Rows from block 5 of a small image colorization model, named by matrix and row number. Rows with one number belong to one channel. Each number is 128 + 24 x the weight over its row's rms, rounded and kept within 0 to 255. All counts start at 0. Numbers have three digits each.
After each channel's rows are labels from the 100 images, of 14976, where the channel reaches its highest value: "responds to" is what is common among them; "place" is the part of the image that holds the peak. Only what is clearly more common there than usual is listed. The data: abstract colour fields from 500 small random pattern networks. In brackets: how many of the 100.
# convs0: first 3x3 conv (model.mid.1.convs.0.weight, 256x256x3x3, each kernel summed), inputs 0-63
# convs1: second 3x3 conv (model.mid.1.convs.1.weight, 256x256x3x3, transposed, each kernel summed), outputs 0-63

convs0.133:142124137094115162098138082125118136126134128129138111139140105137139136118112178160103153117115148103117134184115102130136149098134116136092137086121098120207123143133106139154122127134106139
convs1.133:101126165125136138123143137152128168111113149129134157168151126161148095109076109155104098104145126160136074138136082164156115135145128124139110149123153075149169088123129125111132110153136146
responds to: fine detail (35); dark (26)
place: bottom right (50); middle right (33)

convs0.144:126123110137117149121113133104091151124104147124148163164131118135122151111107100124087165100111123120144150132112102151120106114105119136149134142133126120130079161163144119171096143127108158
convs1.144:129154098150149136123171159107151117184106151148124101127117135122097115165139129113175150100125118117150162122115153140155130125113149132091111116155151103166113133100115106139107089148151140
responds to: bright (42); mostly red (30)
place: centre (26)

convs0.73:109140113142189104137123139153109110153141119115152102155128112119068096082140147158107101133149116123142117153098119137123128159112128123138142159093133148090100137184125131141113159144142106
convs1.73:148105093176139151190072139114122150128070106163164115128129093154135094106122106137127122119126158166163140112124111144129115074167142097131122151122156111147125117090177126125115143115103132
responds to: fine detail (47)
place: centre (25)

convs0.207:163114108199128114156093131124172131125131135127138129108139142161124105134121094129137113118126153148138131115098140121112125144080127144076142120121160182113133133124142121113141126126102169
convs1.207:152109106075176130092095099128117117147180132139120141118111118165140144193100129085153144115135122153166140094118151136098143144087146137123148127105122114127127127116146115157134149112095159
responds to: mostly blue (50)
place: centre (30)

convs0.254:136128138103136109084111127158119201137096161125144119123150081101163123140147145158115132167141115163162125151142165133086143125113127121129098159143119119126134131136122161097078112154090117
convs1.254:126123098123136099155134131178141108159150125098136159117145148137080140155131110077097113167150136097081166137132122107164086142129127148110132123131123158137145158119113089132123118124148100
responds to: fine detail (49); dark (28)
place: middle right (42)

convs0.43:099089117130129112127110136184146151137136136139142142132088208139142170102156133139157152160129106102147152118142081136113119134117103115138136140094143157101102163133170109106126125098113130
convs1.43:098144192157120104128117105173117156158113119126160131102119117117140160142166142149121164123109148062152103130115160164094108111140132152115189161102136141144155177119094112113123164116115125
responds to: fine detail (40); mostly red (30); smooth (29)
place: centre (26)

convs0.174:129097092151131107128123100128146132137133173101105128150170117133119111150082108121144174178143147135124127173154128104175152099116137160112157111184136174113127146093124132154113114135121133
convs1.174:167105140159149123144164109177124115192132109103115093136094130118163123151145111127136139139121141145119124091131155127116170135092123065109124141139087131147129163096114097160145110101104104
responds to: mostly blue (42); dark (37)
place: centre (26)

convs0.206:169146123134109132136110141120177108141132133126106112150130136141147109118147124102136116160155136154139116168163151137168094147151144134093084176145111169145114125167149110152073145112110096
convs1.206:114187121152121106145123132137122121120148113102123145145136139148124090134122129142083136066120104169085096108110109161101097143151165132154175091098121119170144164133126155136152112057093095
responds to: mostly blue (38); dark (26)
place: centre (27)

convs0.197:135156121090089117148137151128138143141106127128167121096114114105117139161206110122142123110140176119164129114104178109159164118136107144076124137164107136117170099115106146169109129125099099
convs1.197:134143137105110149107141131123073135111163121144148116135108119106132127117139073156117126163127174150109145111188170135107113129142139129144122106127109135149066066112133136157128080167131097
responds to: fine detail (48); dark (28)
place: middle right (34)

convs0.167:150116097134169143123117141113144128116102122146103121119158086135131111142122192092137141143078165110071124148149108158107118170123112098136127100119129116092127174133117136112124126136156148
convs1.167:122087093141138152141120132138139103155111152135081138138128145115126113104082128126132124153116110097131145122129144110140135109109119136132112118179116156150124152131114130136125139149129153
responds to: dark (39); smooth (31)
place: centre (25)

convs0.35:135087111116085102156131089160135124185092110123132140130114122093088141126140155142147164139172157146119120178129122102155114121125167116130172139092120135165135145110153124103159134136136133
convs1.35:112124137140130144119138160156103111123131107169089142119149115136124103162106149095145121159101117117108144108153175121161147129142159139109091157100082148145088134153077117112086115152134102
responds to: mostly blue (31); mostly green (30); dark (25)
place: centre (27)

convs0.245:104115137081124104197132130141122127134082107082126147134118104163129156134118119139116118112119145122119206136144156121102138110130158167113098084108117146085105155186126086176156140133170110
convs1.245:129146102138124149119134136135101122162120141105123164126115113125114151136169169128132151157078133110122114152071110137111136161163108150126100120127167121143164097159151087147113095064108095
responds to: mostly red (33)
place: middle right (26)

convs0.40:148055119167125114096147111125130115122119148144131183112140105139149141113156106152126123131108155131112120121106116116128076131132079079134127153156117094167140125131105146125132093116122128
convs1.40:139091077118119122131109130121184127095123146123140174166085166135133123155124096099129164100099108122119141120122132124140123097132147142163119133102120127099095126148126145134093099133115118
responds to: dark (41)
place: centre (25)

convs0.18:172121169104129110117137146148139139142092090136129090097155142103114122092130103135150102128176120101121090133121150112164150147113119137139117133168166142112153155171129137113130140080135134
convs1.18:144111122127149122103140103118123138136128114113134168100140106155106145133099113131128100128115126130132160130167125128087106111094108136129130075172128105112140156119118191150142135165105147
responds to: mostly blue (46); dark (31)
place: centre (30)

convs0.146:156119206160179113078153120132112085088094161121100118096141114155122092141102095120074086137148140117098093187153126130140124119119148132136130144152149123136122141166132077139158113129089091
convs1.146:129122105110120114146123127116113142161117156143131090125114129111093111149151110150162146129148118125089073107174109172177119158079125135129117136142119138136088134160072152119133118083149111
responds to: smooth (27)
place: centre (32)

convs0.193:124110087133114097142091133170132106164146157120137139087153128096119129107121147138167132093148117134128125139124173138110100133145136145122108115138163136193132117144159129080093134075100121
convs1.193:119118123139123128161119087138131130122159082145109099129123125123128093092155111135117110113130090097099140118126113140175145089143140130135125100138120170121146082155138155107130157127122133
responds to: dark (38); mostly blue (37)
place: centre (36)

convs0.59:120143154076131136113151124140082115126092096130120160123155112132146114147115124105135142108141157143135124151120122145177154158135155118119102119127108158122159098149113123160135192118177115
convs1.59:121111084087163176119089063123136121123106117148129107169156107100089149108108135130137088122110157087106152165114113084120116117102123099130108134109124138123142057129140136134107096118125120
responds to: dark (28)
place: middle right (25)

convs0.202:130091096137188127110065113142139119121138121174141138138184119136148152103099117137109127144133192177105109130115132120158165156108137140151110167161116140159150151121116110115148115158134096
convs1.202:164167134124118123128127162133125167113111142139130156167125147105095133085127094104140153119125118126134149142156131102139149113110124132087072135111139093144089154115111118098122143139112108
responds to: mostly blue (48)
place: centre (25)

convs0.205:160128145162169161105173126128122169131118094098111108139131150105123130153133109126124155146128149119140097118163151111095146159165097157119095130158119176094113142126116153169122127134168107
convs1.205:139089146157131164123085137123144139139139115151098135173132095131121119123145102119121190128174139131116131080145103170094128162152093113137101130139152160129115125135106149124133137125142154
responds to: fine detail (53)
place: middle right (37)

convs0.57:155158145102136121150169116131147106121117113127109153126111151128120165112110123164128164164102090095145159101105136119110102108161115157072103134158125122127113151108133118169124203121086128
convs1.57:068149165115118111118176113149100104099086082160122161123120114127169146134165118116127111122149122142075121140100113116146133182115135106142137102112101117131123144115147158151137143096122159
responds to: fine detail (51); mostly red (28)
place: middle right (26)

convs0.66:121179117197078116118112152146158141137124099147134154120103140181099121140145159092117123153106124126168118123136159150116110176116126146137114148146145118127175139126151111134073154135139110
convs1.66:087142137142154095122102108055129187141170168133187132108121114137148120133192158151149134137101177137134158136137124146104123081131113156160191142140128142096142144110174120111152125095100168
responds to: mostly blue (51)
place: centre (32)

convs0.38:129108155071164148122196103148123116152133091099120136124130104147155141117159100119102124124126139087121127118136130134144115088139156171099118129134126111139076144143145139141104172090130127
convs1.38:107149158134115079141126117119131151149121112115121144149131142151130148121132155108113124129133144137148181123161125164137116100195114096109133115100160171127124103099127143172106149089123124
responds to: fine detail (47)
place: centre (26)

convs0.135:105124162138091159095147104141173136115120159110143155083156134146119143094126086096137111106108168090153124170138154136097160099154113100112119088136129100145147161130163111164159169140100132
convs1.135:158129116154125141114126170084135127137136177125122126143113120143143084178113127141105137084140104145137091107146130100142116083114132103136115167121101158128096132139109138115141135139119148
responds to: fine detail (39)
place: bottom centre (32)

convs0.61:148147176102138119125145121150033144140134152105136151110145138082094176090127140098100131174124143147152198138101132127176122104097152159168112139117131122080160127087127151111139149142109139
convs1.61:131116140127082123115138162159149125126091105124184117167131099117102150158147119097129128122115133163115122179104142148131134137129115179162134084083128122095086106165152142144137106120121088
responds to: bright (25)
place: middle right (30)

convs0.111:120133106131066136123119127128171099173094134099130127128123176129148172102092129118125129150116137109109126164116095115089094112151147093165078093144133136085145151134147130117115174146126117
convs1.111:107118075127120150099157145122141117119090124119140116118110119156155125107123101110161106125129110114109146103101136144111167102121137157111110153121127134090075161120102079105153141158130154
responds to: fine detail (46); smooth (32)
place: centre (31)

convs0.33:145118132127115113193108174117133155123123124118114143154145101132098130120142122115124114129145162136168136168180174099126083156107124110134114139138106139163152125085137116118084089111116096
convs1.33:120184074124172093120128124170147149140126089149102099125141143101141171089173137146128154086153112146110096102125115149125139131129130097127150108143094167109138130108108118115140140123116144
responds to: mostly blue (34); dark (29)
place: middle left (25)

convs0.232:149142068147133158115120111115158143167131108149111115114067088129139146115129201120130107125135094118125111101091116110112120153159131141166185115098148118138120117126104124120098153111115127
convs1.232:097140139109156123165148146076159131148128108144108148088117178117114095114091176135151156102142118124094139120117082105143142126138142153144144145137142116136158172140076116140143154143161144
responds to: mostly blue (47)
place: middle right (26)

convs0.227:149125141169114117133129117102097137103148118131082134111142139122116118102114137132118121096097131099154112137144110117112136124134082126126154114143143142121125119169111119120118118173143113
convs1.227:149114125126113173127114117100114132132119144142189129148117127112079137159129129155109164113155142089118087143166129112074154135157147132113135115128141143152108102107138118118116116107137124
responds to: dark (55); smooth (55)
place: centre (25)

convs0.125:114078118096129194154150116104090125129130118103136146109103099128081164126089133120154145128108138131105126188121123134166141103121153129159139103136121121130125115163133128146149127136140184
convs1.125:173143086111143129118142118168094094165117165166150103141158162145143139153089131066144106121154164130133123127131115110111152130109126141146133093138119123130111126116142124177102107153122145
responds to: fine detail (69)
place: middle right (35)

convs0.72:124132135108112123184135162142159143109147126073118080102154166137096102099134136134166127155106094114082142120154140124132108107192124138126116113160154088140156133143121127132097198139151141
convs1.72:140136127093128103139107120111134122193178142117129130097136118109163141144150116112137106169118049135149124127132138120110093160158082132105182115078127132126144123101146113120157150132125119
responds to: fine detail (47)
place: bottom right (43); middle right (31)

convs0.31:144143122167132123123108111125123102126096101172160100207114139112106121107135152143122125125127177059139139060126099103143150122161116112167131098148105128103129136116136124128143126103106123
convs1.31:119126110150146153176128114180144118120093172146128132168130131101124176124135102128120140139109142086142136108182133132140128135135116123129110121207118163131069134128131106115142117161135106
responds to: fine detail (45); dark (27)
place: bottom centre (26)

convs0.187:107110116150148122113097109122140117125131154146165153130155142121129105114120107142136135147143147149137108162135156152137135135144148113121114170188108103171135127118128117131137144080076121
convs1.187:149121123107143096135126111161130127093140077128078133128170123146100127100141111084123112155091132122144112146136097099155159115110142148135102097152094068128106129143091138105127096133141137
responds to: mostly blue (41); dark (29)
place: centre (25)

convs0.164:119105187101134151147150140186064179110169139121123152124078125158130146092104123123155126117138101148156182099138122127166110116124121137085128109153120113116060146116132154166144145142102115
convs1.164:148161116096081082092160167173137146100117119119166108123120130099139137150183122124089157138111110139127126118114132167135169107161131141150110115154159122110152139130137136160164133097081094
responds to: mostly red (44); bright (30)
place: centre (25)

convs0.250:156218081187155191148111142123151128140130090165121164099112098152086122138122133119145135152131086127143127143129079122124136115111107141137150131103115113116143116123160137123114167159133127
convs1.250:117090133109106097121105105131128108122116159123100151090117109146155174120150188142135156125142116115141180099144083100155078119136154146116151132142107125134143104115110178103147154120174120
responds to: mostly blue (48)
place: centre (33); middle right (25)

convs0.46:137101139168131141158116109113151111163152115151123182179160111117098128165127149118109120106145131151142140139071150118133150132108154162141121111110119110134134155168157168147103121122179078
convs1.46:136117118177135157097130137155158164137140134148115129130162153119158088177131145159159102123093131158136117107154128105121146129107105186113116086131142121125124133079111141131113149193120138
responds to: dark (30)
place: middle right (33)

convs0.50:155112148168098168151132131131098139135083099091140114134109111087121134173162151160115104110117134109135086143155092090123103136143139126132136147134076141146186144093121111134145183164167136
convs1.50:138135095112162148141149120120132140159141158125111120142157117137068145136140130143134100122178164138125135108121087095115097130123152131101123148181112133135147144131165123082130097138156113
responds to: fine detail (44); dark (28)
place: middle right (45)

convs0.71:129106149116095079135134121173139129126162114148142135139127111107114132122130147137150144140140148147107139131166098156150124108107142123140119168177122150181151140167178116115144153103148131
convs1.71:130151075083122083103110133162117110122146083098146140098137109116130121100136159120141104116119149104116122161108161116118180118101121153116132124096127134131148124114083125159116106165136129
responds to: mostly blue (33)
place: centre (26)

convs0.22:137097135111116139172142135162131129122137083149112148136106105110091150197109100127126166133147106118177147136131129085112111118137127150140140127157115146060159103140130090151110175125149134
convs1.22:139127153121099125161118160127117139126111172146139166118097145173149106138137148154165123135123170124095111099120100135139103148180116137117167169126157121107127115193187176119135156126126121
responds to: fine detail (38)
place: centre (38)

convs0.215:150150121121117123169106122165132132165114181130157141109107132142122105128088104141136105135112145142146112174130155133134112129090147114163164120173155128111123143162115108143134147093113090
convs1.215:127149145114124099144146125125141109144131089134177109080191148124144106151137078143146095142100117134137155150154144161098149064104105111113111157151091195152089146094136119132120106130093123
responds to: mostly blue (40); dark (28)
place: centre (25)